Weights of a small contrastive image-text model.
Model: 31.6M parameters, 48-pixel images, encoder arch mlp_mixer, encoder norm layernorm, encoder num experts 16, encoder patch size [6, 6], encoder layers 12, encoder width 384, text encoder norm layernorm.
Rows from block 4 of the image encoder of a small contrastive image-text model, named by matrix and row number. Rows with one number belong to one neuron. Each number is 500 + 40 x the weight over its row's rms, rounded and kept within 0 to 999. All counts start at 0. Numbers have three digits each.
After each neuron's rows are labels from the 100 images, of 14976, where the neuron reaches its highest value: "responds to" is what is common among them. Only what is clearly more common there than usual is listed. The data: seven-segment displays showing three digits. In brackets: how many of the 100.
# fc1: MLP up (encoder.blocks.4.mlp.fc1.weight, 2304x384), inputs 64-127
# fc2: MLP down (encoder.blocks.4.mlp.fc2.weight, 384x2304, transposed), outputs 64-127

fc1.427:506446514473517552547492469515449431557472522430517415477443459510548485505485506559504490436429505522517539496546545536455505579484419497536511515507440474539468455429525472474495456518522467
fc2.427:423474519530499470532508503579513540445445521507413453513458524528476483536581527533488540532491500443461474467559502495475526481519571494385536449498512488487519615572501529528549476402472464
responds to: second digit: 3 (25)

fc1.194:392506469513398524497427446507504443551557497571510535514424505459430524473543528449550465472479496547508431491505538507481494464496377495527527436433440549479473512470439481482484537560498500
fc2.194:540561481467552496527503532536499505448477505486467432519501516500499533520521474532491502519639591562493565527509521500497452539473564599443476561514466470517599508523478511520506482486518512
responds to: the digit 2 (75); dark on pale (56); first digit: 2 (40); second digit: 2 (31)

fc1.109:600470546526472511504505529520494513483423538508512526518496521508516534519518472510536496416520449566541532467563463480497537509503453483560472492468491508470541496483518512513506498474535494
fc2.109:416563528491484436450505491499489504480524517565499518515517518463452425512514564449555478569471483445487522436494439514528470542605498574504501505530478499443450585523450465464475483537451529
responds to: the digit 3 (55); third digit: 5 (34); third digit: 3 (33)

fc1.583:444492506565540444508500498427397434565528465464488459470413528453447539439448448450534423520530490487515466514528548488523506509485591450515449464525499506471506492530499486546510510530501508
fc2.583:463483495556502543526524560545563470493442553478477420515455504480533491551533480467535538528542499508469438523525481488513532495511448537482535459464545501459475523552557494458440514448481540
responds to: the digit 1 (85); second digit: 1 (47); third digit: 1 (35); first digit: 1 (33)

fc1.564:516453454511528445522514463531492516529454464562439460462566485563569525436482463481487496422507550535483450534455595496478497495523515588535495552531480525516476452403474604539518488571417470
fc2.564:509450469522565520517484535542531480512517520501454498549418533518447430513498506553531467563528504481536522552473427517528543482502506496452568479450513437528488522515535509521542434552453516
responds to: white glow (46); first digit: 6 (31)

fc1.616:378489439493521486485505501518499510509494503511561454469540524498572497493487495536472489516520458485531501518468555542487509496467464507514429487506459487450529527575450482468502554549492511
fc2.616:535464564509477473464517454537531441379527479436426475457496570556380471540523524498462470531523585570413498461503474446487501495533473521487485516498492535523510499520528535503443522449507472
responds to: the digit 3 (89); first digit: 3 (41); second digit: 3 (40); third digit: 3 (30)

fc1.254:423531536522537537448539451453438493532514546440523541515501541416449499476508595490496447496528484528456522503485457525404481502484481503443502514480449527508506466440466488457474491430555565
fc2.254:436514561499447504557443533563477495409486493461482446498428503536467432534544457470517501510522544412508472562522567501584501514519480491431574466550475539529486426488478410482516465527424484
responds to: the digit 7 (83); first digit: 7 (62)

fc1.275:557476533503520553466471505521491516537497539499465527505461507569432501375486398581470440429475521521489489427541499439444478579515432518508534520535514529471482522467490438493531485558495478
fc2.275:426497535497578446480511496538507542426510511512515415510523474473463475472567513515548495537506476442541500525454480575538517515511521520406575509519492487448557552473469454561477496459480567
responds to: third digit: 2 (30)

fc1.34:612490563485520521488516533564525515494575502423395458486488578456502522499469521536514518577502440534496418539521528493521468521451493499490558460543492505505399513437518548530481517522510526
fc2.34:442513542505554464492523532535455508453472580466482461506453510490436503553496541473512495546536446507446476490481427500478525515471536523465543509452443534479537538499507539559506515459513510
responds to: second digit: 6 (25)

fc1.574:476481426523467539446483491508467474470500471448537496497499524506513484517511496549559475450481513516486500501447614424541509500549537536546515463524456522467560574516494482560482544535479550
fc2.574:524511428506481501507531569466566555541472421485441512480471488504465535558439453500492483576524472466471487537466496497491478496518505466604512456530496457477510451531480533514551481477598548
responds to: the digit 4 (75); first digit: 4 (44); dark on pale (43); third digit: 4 (28)

fc1.761:450496514494526501423460513453447435490524473505536510474475538491466541525560488537475446466484533514546498489524471457579488510499454493568588517469479477575428473509478431531527503551543529
fc2.761:535504514485535492551557502510495500452508489520462466531492502522497482484570533453522534451537521490491507574517483560555515552500512425489501521505530470480520565519500546413526490504500449
responds to: amber glow (50); white glow (43)

fc1.145:533415455505504565525516505554403420575450455517534403581467417486492475499480518502479500522490483451520509491493453489508509513556613497537466451514496489450469545458508466444500466531507462
fc2.145:459490519509494517499445563490469539517418511539460463501524493495551496494544448491529459494489470494457501535452514471514448501503534496503526487478562527510492467535487488533505481599576483
responds to: the digit 9 (60); blue glow (44); first digit: 9 (31); third digit: 5 (25)

fc1.445:463445496502523521490538450451481483520475508509508504494449507511486570502482420522543561464469468510463459538576485435489498483491462457477451519504526467660449496535441399479514510581460459
fc2.445:518426499454544499523515566590433494478492521513467480494483444572456542458500540467519471458504498534475504489498479496448473433584483569430524538520516517552473462514574484491542458459520514
responds to: the digit 0 (64); third digit: 0 (27)

fc1.455:453461559433452569501485512561443480511497431459498469557528418513542536452437436479535520502553482415471465534499548511502551537522563508425464416482485566515484448510561551441487534434464502
fc2.455:389402505506490492472550536490512472468520503504465456479505464488434547471486520511468449421466517469517498520495477560483520509531473506481553450554475498462547505467435526492500531497524501
responds to: third digit: 6 (27)

fc1.48:799531441527501485482509463473503460575520514546546467463550548501481549497513525512493512529512542533481506531575626502519534492499433556504624518561497515463534495494483499587515478444574501
fc2.48:558472460512488529509482493518524489635482513487472519530492458513390519526504471506501527510490490521483494498473475455510443501513495509556464474493489484467461492490499489492517483499516506
responds to: first digit: 7 (32); first digit: 1 (26); second digit: 3 (25)

fc1.159:474527570528527480453492454570496454469535514476487515535501502385528503545490512547538489461514594606460510523528538428491513506500539518585495394510503445533522521508553476484494510489487528
fc2.159:433478478487479456493496541565558465518531514498515478520494544520472410511544511451516467557490483499486500545490480532504495464519559426440584489501468501528475502529495484524513488403496531
responds to: blue glow (44)

fc1.366:485574533508530417455516499507483507556505540518486514474488480483455514472454465521585511474597471497482430526492489512507504467493591467474517549478509457539525446497496511535471512455563402
fc2.366:399436540468534503570505468534474517333456529511504496463475554522495484516539514555472446490461506422515564474506510483494505533559563492430567506526511502497544567488516509522521494500521489
responds to: the digit 7 (61); red glow (50); first digit: 7 (29)

fc1.111:505543473514557545494529524512484433569443505480588551422529485514478485457494491522462467519453542467463508453566568502455443488481471470473493542406545445502502466563455489488499491505479497
fc2.111:533441501513516491493478497593510528489485548444390404529453504535464423549556521549487489542540512487522467534493469548507550427514530485556552550461472537488508467493492511525494526549453451
responds to: second digit: 6 (32); third digit: 6 (26)

fc1.220:513504488444508506474463511511437440456464496507404514446466511416499516441481522546498518527511533574509532567454488515548524532488585437459510480440490481514488499536443478477445500452513495
fc2.220:465462538447457473492438455496472461444523505519507496562485551516449467522535545515500596519540352527497502481525500576483573496493446478448475462498435534499472577497516515523461507523455475
responds to: blue glow (47); first digit: 7 (26)

fc1.464:529410429491506505504502520581444483578428491535583492531491423551563504496504472475530470492550459539514490472457448532475527528493553479488439460538475508496499501503487486478478489520505471
fc2.464:436500560486464480526467499530443525581501481477487540499532524520531487545499522452494480501458499465496465507502479460492483516523493508500502533503546500434442519578510455537487458514516447
responds to: the digit 5 (59); the digit 9 (58); second digit: 5 (40); second digit: 9 (35)

fc1.161:495462539494532474468559520540570511516479525559453518484476476460520507518458432487482437415461462494511463485520496486517484560526429540429539458535556491486495458497496464472507462422457474
fc2.161:513512474508479509527473495487419538479526551501490547529489533526571550479501511479502447498526511535496546505482555509521545500505464508464488489476515506538478579426527501491479504522518423
responds to: green glow (38); second digit: 5 (33)

fc1.56:575385512480500550478515441504510480501469455500503538529464584471432522461503478497507486459452578550473547513541437495522483472494452530553568466439469526529508483492489542470484492523431491
fc2.56:439519564494520505483538534559479471461519500488471452536478511539508462515524566538435462530564463553565474506516498513518502493560529474436521454496502556580511498503547412527501477478512552
responds to: dark on pale (85)

fc1.746:460528528531525479523447512442523511486478488482434480533514512476521464487478479462443496554524498518554519452517496491421467514527450508461509509593536512534529500499433489463529549524519515
fc2.746:471460488475511508498475454588490395529498494523525448457454533522491496483482520406463509477471465459464515503495478537467490472587473504477511524485497541497515524518497536502480420436493518
responds to: the digit 9 (64); green glow (43); third digit: 9 (35); third digit: 8 (27)

fc1.517:536464494510468465491468464559444495536466525504505423489456488465451522515570428513601454439519506504510441480536454533504509558496472437563518517499480555567469548520426445497493459556475484
fc2.517:606557501498537484536465520599521431529507484505508424536537446526502465513464502479491496478530527547484501461470518486498452489526540563515501530533499488470516459528494534512518506478577543
responds to: the digit 2 (65); red glow (45); second digit: 2 (37); first digit: 2 (27)

fc1.82:522478518471499537458417495442514564505496518465482432545499481488459464488514553502462471478514487567532522467502417535453501484449553491441466470526479497500552485608472504473453421486481544
fc2.82:492515535453529486474569530509458503460483456514478429528487518517467471553495506519539462532455500450540436571469553509456511564603508561476576479527481573422527477490504481490465518382452506
responds to: the digit 2 (100); red glow (72); third digit: 2 (52); first digit: 2 (41)

fc1.382:493450480493551524522449510472493512474506509493495547456515515482543494503506412494503483482528507560459477512512591477493480464531534494505505522590467478537514591520509501373461528436498471
fc2.382:612546504540473488435488443551445502508480481491469507535444464570468469508509488536481441527550535501487510482493485454502515522505575509550479503450433547447500460465464480528512562447449505
responds to: white glow (37)

fc1.88:474577484462537476472430512409513449422547547466462496465517526529507494458520500495516542460412502500485500483507586517511545493542470547531499454441539536477497510509462480463525470574493542
fc2.88:496497542467550446503524456631428472446438446547486428543473457500474474492501538508407537480513448440472477527505455536546435494505548461429487544531505495530495521429556483512508485458507473
responds to: the digit 9 (54); green glow (38); third digit: 9 (28)

fc1.568:525487522513561455533534509491542488507515519475424547499539517477477521480444438560478507452461431540543513473549509480455447506543520467515499501489471480558545535478474594468461460482491397
fc2.568:437487478490499539465488530502483511481474525584504525476443427560542460510525505459514516491477568467506510476474566530553508541503448490539464502510521435506511495514465521510507528512425541
responds to: white glow (48)

fc1.693:531562513483496551515515512488583544500536481530459493541491491505497506495549447481534495436522516493493455477473431553476536583513516485453506534498513514489516461477531551499468585545497502
fc2.693:510535474586471486511514491548539487424456516523495518498472510465474572525439575505489487519517566539476447524488541451491472501446460473473505522479515440480436520514550489524524533486510512
responds to: blue glow (41); first digit: 3 (34)

fc1.536:635451547410479527427530476531520454534475482569535467505496490519538519493532492525478472537492559458464479573463538508478475533477556484546589427539510501479546501474531454494466586516507524
fc2.536:571461525472522497515472519580504448498445550488440449533498556471387480514483512505480515524509493519499505520499484535485539524500521531452474502474475496523501516577491518540497501428458529
responds to: blue glow (37)

fc1.335:550508522537545515494525455436500455620500483510496524482494527487434451477476502478478476461485532502525483451504551513555494487522476466604471468585513501497533514458439527520498424499533512
fc2.335:447439477457532508527516450449502503522519581558439527495456512458407518444513493479512492518532471539461501496464496466491505515569515482386463597468522519467543516539500486438495425484484515
responds to: the digit 1 (100); second digit: 1 (70); third digit: 1 (38)

fc1.611:494473473536463497489579537449408531496503465555478531530508526463524518433494543518531448499467510438519561512417541550467549496463497464568507525552513512481475525439489445512446521488511517
fc2.611:438501556464523446511556504455492497387526497473438395495419462478376545542459495502484431462485533491466488448518503553505560521569464501442531461474496427488535545525519493510533527478490537
responds to: the digit 1 (84); second digit: 1 (61)

fc1.149:456505593500467547497461513521504513536457496524514510545504575446469488523531511551485548492531480512539480527461489488440514470421505503425474502519507484513532468490499476540541545426494534
fc2.149:515500469498482526510483498472474450313470468466502560504484551564437482502477492492416453511490454490432536510518515485415451482536581475464541447512482499494505443519520559516509480509496499
responds to: the digit 7 (59); second digit: 7 (25)

fc1.411:734505557424478522522548508494464465520504564554530498424516511471558520531494522486492479515514453521539452538531549515504500551464478505515644477566511513494571544541541475487469570465490493
fc2.411:539472490452497543482501492551483458544493541490515511560489497559377530471576476530498509532493473515521487539477481489511488494511589520505499470458476512520472514523478499503502494490474525
responds to: red glow (49); first digit: 1 (29)

fc1.683:554553520481514503489500537474484461464481497504505522499497460577451490514492584475423527482495455502473490535464493470531461498465475480546505436490518461481553459519514525530455519467494488
fc2.683:544507557549490555525483509528424533476471511488544459534515528445523485481509462541500474543570483484513476517507536505532508543528600503482479490519500552499587491460551504461520503501529541
responds to: third digit: 2 (34)

fc1.384:531522469597486533473457503512535452459487469461592479468494491440473452550488537496426476516510469497441429502468421470488451492515502444542508475441439484458574469505523483421436514546480500
fc2.384:547456520479490488534493449571483526473531452549481440467544619475485539545549482498552514476481543534533489481512510520482489491447454515507549515488552518516464511514544524506528560511437460
responds to: the digit 8 (63); the digit 6 (58); third digit: 8 (34); third digit: 6 (32)

fc1.696:618486581468492526482572501528490442608520429462572549535469527504504489538494467461483484506511480527505532533409394426569502438533544505605518457563524471479539462428505542543473583509531557
fc2.696:508404546499492448523501483534550541442449542488441393502505485522424474455522449531513479552526504534561581530521498574444495556521545513435485464484486558487476527498482511580529509491513541
responds to: blue glow (38)

fc1.341:577478491506478509535471467496567480473520512484486522507499473473473508421478458475579475453463466494429475512491468510523527507535487489476541438497521485490526560457480515471474533559541505
fc2.341:519531499534496474525465498481466507534499438529532519513458446497571538474529497478471497538482442526513535392516567502527504566552602481435457586495479447539475476528508508439537513525531468
responds to: third digit: 6 (27)

fc1.628:480483468569558483515422453476513494491470511500499504485502551413486481501502487505463485579488499539465506465516490478435483417539456441480489488571461477530508547504538534378488507489515500
fc2.628:476487489518540500532552531571498518441440488503456536522426474532450490538451546507488515475485556467498497537435512500551444461524558482534500470458451557527479467487506556526469473493442520
responds to: dark on pale (40); first digit: 8 (28); second digit: 9 (27)

fc1.359:450536480497495528515510529474460481629497466464516498525469540488425531465479478476551478535532573479513471511499610494404564512519499490718488497584523498512534491450492498480526420475514481
fc2.359:529461507458524538540531513504496475600495543516533516559471538502472542479495526495482538501507476451516489529525501490507483540551609501486462528498476486507490471517411484446460464548515460
responds to: the digit 1 (100); second digit: 1 (85); amber glow (35); third digit: 1 (28)

fc1.590:530490510526479516531450456524508495565449551520495512529434434464525491563415499455529399525516581570522493532442560555541504490528526536557488461512461552565458517455536466492465436411516513
fc2.590:455522537548448483485498568494490505452516466472553370428524533500473449516523467542462484489487506453473495532491456506579468535577525514414460504540491461416522504523447566484482419463509454
responds to: blue glow (69)

fc1.179:587574461525529591442503486513499554468595532452467439513445550434404481502548560579541470514542477529499423576506518424513488528485525475412474466518527476479525474452427424451497385453482465
fc2.179:532500480463484507502465471464446449430539560451508498491468481496459560531489500518482473520497487499474457510475534504511465438514455515410489510460502490504507579489488557473423556537536558
responds to: the digit 6 (57); third digit: 6 (32); third digit: 5 (26)

fc1.352:497487484489544509619514561492495461537458469428485439525507506485535443505436477475435433569497532483471506459508491502473495510496562451512467489479489439533517539509496483471456472460524457
fc2.352:506438500485485514518514517517445569435520448494484493532459464456461471491504579479514460474523447510481493534559516473440521546512465527516541514468502502512456523476498476506520580453485530
responds to: third digit: 6 (25)

fc1.309:559513534495499443459515474489433497492470491556505493457455515473469480544433503509502587542488490439481488544470518549571499511450455457494459491456470581441496505496526558532541507464509495
fc2.309:428470550533506486548533526532542515480491498516467483496521568509547392476551564463539469527553455509518460507473544530526524507526579500520580459470535484442537519517463468518494524555488467
responds to: the digit 5 (69); third digit: 5 (40); second digit: 5 (35)

fc1.534:527496409521512520545534453490481485477426462510502471548560510526430532436458472502475460523483556540528549525536511480515469451491452484533618458495513575495581503561451528520609472517537542
fc2.534:585537475411457445521507530492547509601436532516506486447450571454503476504464463448523520455576468560512482458476514440464462465504517486561522492446502499451514491513471546546523567481525489
responds to: second digit: 3 (26)

fc1.59:630526488537541475515504466495541477511538500495400478475499566524468520494561516577522448550489437537491554511540646457489452445478463483495559490529447552525535465574504476574498470451512493
fc2.59:584482446467470486534489525522519498675473457470481557539478463520513513535471521479521515488480497516494448489451509464510455439489553492600471489483510499469534494498487493541509469471484528
responds to: green glow (54)

fc1.576:500515444536487500496486455448517455537549559475497569570513513460471522453450518554526506523505497456492548466536416537482494534501568504580525541499493567401481449464467536482489508488552490
fc2.576:501510498478506513445492512537518464468501484527467450493498559492456483501524468490495512585515441502558486561358474535505473497497568465455561488569463447539455479502535489549522496521469532
responds to: the digit 2 (74); white glow (45); third digit: 2 (37); first digit: 2 (29)

fc1.516:533539434519464448461502448539516544535554513478547467466540451530407520445517528560531516444463537491521515528513570512463538441544459476495467466522529474513495544477518506533554441454527523
fc2.516:594519507463504542490514413481549534589489523496526630535493447507582505545449509442539558410494468423532526429433494474461496471476456524557510455446427467506467475562477502491515512441495518
responds to: second digit: 3 (33)

fc1.504:502478517530530491535516543499449501477439506435498469470493528483512467491467493521520516560500536484513524428524560436459513461504596502515436466464475498543566509467481474480531474497475440
fc2.504:560450496488520546463546462510458575512524509507474560515481458491462466494481519530469438571495469468491552497560476508484483497501439553492494501551480492547429548447502469501492527511500557
responds to: the digit 0 (83); third digit: 0 (41); second digit: 0 (35); first digit: 0 (27)

fc1.71:584537537526532440530519466577446562492476552512417546540483488508500520530491526478520523427418658474528553475455506464539498478465496564528546478430510569437531503472535501527464519457515522
fc2.71:379452520466431506501536572447496532443510534390484389480569549431503541490481523537500478493548492514534460423453490582542504527512512435426514426554506515476493517525462434479553428565501480
responds to: third digit: 6 (25)

fc1.662:490542504540551510487420476485505473561432501499515507481544527522516499436446549538487446472538518508502493485490511487486488530486499565566459453580487481530475527545462529498471471584427507
fc2.662:460474567508455490475436526575510523467573561487501469521484555529526458459527491553482461606477475479507494524519456489480549570452561495521487516472515451457516501502512495514530447563366461
responds to: the digit 4 (82); white glow (38); first digit: 4 (38); second digit: 4 (34)

fc1.293:421462526543542484475491516520475484541513470460497510471516507528494455486489453450488572472529465511522526571501599468491575476471544494523454503500460518512529517478442459509477471431565530
fc2.293:461525507469465470510540524529480494410562524470466431541445516505485513477519463467499493552489467449474502504502504535605510492525500507454601510460420521456543527524458494514576494519414564
responds to: the digit 1 (91); first digit: 1 (52); third digit: 1 (51); second digit: 1 (27)

fc1.336:543534481529546485537441484485570480479435504487470502484507488439513490460496470494508493552461487483516453486499447484481490484515423520536432527532587485513543495512441522476462560475464494
fc2.336:495537488491478556551485524626507504504496510531530408529451499465511481515485501512466490471440459488492539503533459492402508502551483474541587555535494597491513495471498468467515479512564488
responds to: blue glow (37); third digit: 4 (27)

fc1.717:460528533522477479509482447505444513510447514435561484495533497502572495518527493508395510506538507510469494519521543506427489439437532565541471488513514502489510464446461558563504527447570445
fc2.717:476526504494540534434493503503481498532498505494480525527503464517502451515501545453539455515504461539471481528493506537541503530543457537615491498507470496467466521496470528454474508508476499
responds to: amber glow (36); third digit: 4 (29); second digit: 5 (28)

fc1.442:593531563490493486509543437568500476544524429537474421543499547550562490555534478542510433576517513514455480440497385439526471508464511478419474490469542511455509397516463534476457500522437528
fc2.442:403467550492487510556479492483467469433526536505457526524515584526410500522484525459523486519525481533495552605499516496465535510427513472466495513444451507508526552512564473575493548480470539
responds to: the digit 1 (68); first digit: 1 (51)

fc1.565:529475527500528462438510471574451492531490512554453463463439515446515534510476486509461466480484485510492472466482468477455509554525462498466478509550495427528511471517499456445540489460494502
fc2.565:463484506511499522513502508481452567508518476474531566529477499497610491463488529452534487517497496500509530484519500493499510556527512482444494470448551529512441553479526522483504508544494472
responds to: second digit: 3 (28)

fc1.424:512472539550498521534516545516504521536480500552482500489525417440494566487477501545495469522472490505537482584567556474499509493479449453441534508554536545540477441523480470412451517420451462
fc2.424:463483529442488442504417539410457532431501530528477445482492469511522489600525492480495448509544532448493550532467538423537557481482505464430542533557554474492510570439496419561573508509497462
responds to: amber glow (48)

fc1.343:472439537476510469493553556506546519515463521575451532495469478504538523499449474452466446402442483505487465529511506495550473538510399516421547481525579530460492499460507462455492460430497494
fc2.343:567495463518495500502483534442468508477511504498492555480514493513573545447472477485478472522545485519538503518489532473519516462461503520457456535486502538539490547427498525491506486506532458
responds to: second digit: 3 (28); second digit: 5 (26); second digit: 9 (25)

fc1.292:560467543534500504482470455593421480491478531532465465473500459479490533476492499473412471545524482532508518500501532487454517529502459520479494554521545492562478483505449525461518485427459524
fc2.292:427512512518482507513514528468465567499509487516487515532483452501615497496479535466544471492485490513502532506510504534514509489520472485455579477530507483499473504502499481483519484515500440
responds to: dark on pale (41)

fc1.624:493499513516549402546538480498428484454491494458512432451496517497561459513458506548445456440455448525472466493514412511419477462433537398501567416430462485491491475486516464557438543444534516
fc2.624:426457504469523522461557568540498481421482460502442609514503511511498445465501486513484452516590525507517486463517495513558498520420532522470552526524534518500489548453506541542532515423485482
responds to: white glow (77); first digit: 9 (26)

fc1.645:466526516489473453519564447468487505518488523482556473439483536470603560535488501504483491434531487546478472575531491499454516475471541520523511475472469503511463442383447531534484498422524455
fc2.645:506549501552541533438527462510539504468498500479494539525509485550486456489513563479520493526535515525475494542467520525522525557542484532618490455515525504499453533477444475475466531493476493
responds to: amber glow (36)

fc1.495:501502463489509428472521508436535459454541462492493467469484502576534430508506467489434470497440456465551542501506420478527455476452530459476529454455540463539518429552496525578520490525529523
fc2.495:439490483420480496516494495538487431449523523548553459493492497487569507501493471513498499503472545476516524504436503515513506525510500531489533503457481518518544484539489477481481531481518478
responds to: the digit 9 (61); blue glow (46); first digit: 9 (26)

fc1.385:505468517480452456467554479494525507504523554468550505522484554475490572476502514533449513498545491454475469487435461469482523502501486513537451443470527487493447549542500482456519551477413432
fc2.385:457506530486530488569487472546460531429501538433491476492458502550405469496544462508521505503554503521542468563471513525483527452543557493400547506461454500490494438494545467524482529502447524
responds to: amber glow (80)

fc1.559:457434568526532475518548558521541504480480531558509550502487476476527543473492468469490398420457508530483447575546535505494505517477400481413577497521533484486447504472468465396496441436471481
fc2.559:506507531481471489518406553443458552460509505530495521473516472510535560477483494463481476534573477493537534540471562459512528459480472476426484565549540516505487550409480495494528454501540448
responds to: red glow (44)

fc1.709:459549453534536430489490483510487462586535496499460451482507533506493528511526478513506453453568524454477525521467486547480507461484497481612481481586494506549495489441464548500437519455502526
fc2.709:454452523540571500453513464467481444577513456533515502509516500526469534461542537479499546515476451441488505543520517466469487527540497459457472489465527510493458545492541501502509433516483516
responds to: the digit 1 (99); second digit: 1 (72); third digit: 1 (30)

fc1.121:523433474484491514452533518517447464632475470558496460522451460483543514501456487509522484471490495500513474520485340474507523533502519500502453503517525509464511510442463456469551492514530492
fc2.121:517490465442480500473481489507441475553496452449514528494514491540614521476478501457479515528554492546481535512505487476483492527468546490483508485441561509511455524500523509497509508542542467
responds to: the digit 3 (66); second digit: 3 (29)

fc1.380:569475424538497486555550474469485489499440502495502426494503501506535455439535552552504479521500501554512525530509664465486468501491513501604526444573509503512516519623505456543503430459522548
fc2.380:608476498503510471490449474502508507644451508545531536523545502519511507545466520533518547463493531495499536453502501473494459444558543507523499517520467493493449462483446519508474523494563490
responds to: second digit: 6 (29)

fc1.425:485429466468527474535581475539521499531478496459519504517433477500475545500480500602407511543532513481478533497452497485465420521475596516529517504492476506558537454463460506540499487507470446
fc2.425:489483486510562521448534519594489499446503514521472440515546478515444508508474559449542450507554490543483497594470490541468486491466436616472577529499507461523466484487489521412518524426482589
responds to: the digit 6 (68); dark on pale (46); second digit: 6 (37); first digit: 6 (30)

fc1.63:532502507369478505502487537455459527478492485527486504482499479441457460493434440499468494462508538541505471533509485465441453435560556440456557505525485518460535528478480522583523512492458535
fc2.63:557504587504487473515494477523502561493428482487497459504531531483500484484521488501513541487569478472470455529483618509566509539443588540470522463426528554443479538486563532479455519470515480
responds to: the digit 5 (63); first digit: 5 (27); third digit: 5 (26); first digit: 6 (26)

fc1.474:479480460486524505544510518535497455596426487468523505532575517526619509469481465510521443540565491501528466479456474509460558428508620557484425442461523517446452528499494507551455438606496453
fc2.474:495543560495482547510444516503437511599421505507483505491525555478554511515506515475506483511498531519564451496481478494573441514508466518529532502474584533467465456544570510515475519611499455
responds to: the digit 4 (57); the digit 1 (56); first digit: 1 (28); second digit: 4 (28)

fc1.9:363493502535470543519475522479553491600427530492542446487517476548594548509438540507559486440525475488530436468537484486435479552463523526535410493460492481461535514534531448485494526473493543
fc2.9:630512427481527524512492522564431488450556518469506552462511493476491468536521575488530438486567567465448539501538406509568493493546471518392495574518530447479558488513529583501462540472503480
responds to: red glow (38)

fc1.365:418463525473444535591488500450455498523500458413605501535507467544428531503522486567468452478493464487483458525490505444506503534499486549574483493544532447512521530509442495473469554522553475
fc2.365:536458536470494455510463552556519444426527536488469464499425464475568481455489469537504507529469559520496500464476560472489586508564452535437528575476456485488511517522457495526479521539497576
responds to: amber glow (79)

fc1.604:521485567535460460528512581515520519533442520518438527478487553497476515506490464457471459458396524540549434494491489456522518592470387414490489522458582482526503560509487443424576482515482517
fc2.604:445475477529488449498481548477522531467515604519507444536522513534565501545507503493514461490473479544429529451449519512505532482498499488442580497465523510496488540457488484540488500484483489
responds to: green glow (43); second digit: 5 (26)

fc1.706:511483528475497457568493469489533491495491472555522548439521492490523506503452505536532527469552508524551438549502393504509512505476513485480463556501400536479553512431468473503472534458531442
fc2.706:509503459446484535517502520468496476505487511515489628443447521538532547501559498488548542511498533526512486562465504478443494514501529494554509445488544513478563495476476447512472504459558460
responds to: the digit 3 (100); second digit: 3 (44); first digit: 3 (42); third digit: 3 (33)

fc1.100:514467557508488515547426458447515541493520540530505490480482501496468502455476520495492455566544477455558525424548484458446461422532469474579497473511519458522515577529466509424539476561513476
fc2.100:423471494491509506441516514629521471479486488490439544535417468495439457490492541535477488458496562486520508527437502514582490498574533509529491505533507562521518416527492473471485460487473516
responds to: the digit 2 (70); second digit: 2 (42); green glow (37); second digit: 3 (30)

fc1.703:540539518442451498503521521506489452477481478553522514489462438452565486514485579477505519479464466509512492560447483513504468491444427502527475469439525500492501453500513501533459560443506434
fc2.703:504514568511470558529459482516502499399503510472551511494467514466527501482479460538454482502490477452498498479490532512504509516506556458567445458552456517477564553488497514496481477566574508
responds to: the digit 8 (62); dark on pale (35); third digit: 8 (32)

fc1.720:563480462527528438472484493574482478483509499504516482499512415481537477546458516477526525466529525493500509523497443498497496526492555430448485515576455444459481550435502462499540442461492494
fc2.720:507539555498489511519526587508553518534471471473441472579494507450452405495469491474443514510564513472500502451529542499491491507512525510451486516468522595476464505513508460493450440479541521
responds to: the digit 3 (60); blue glow (36); second digit: 3 (32)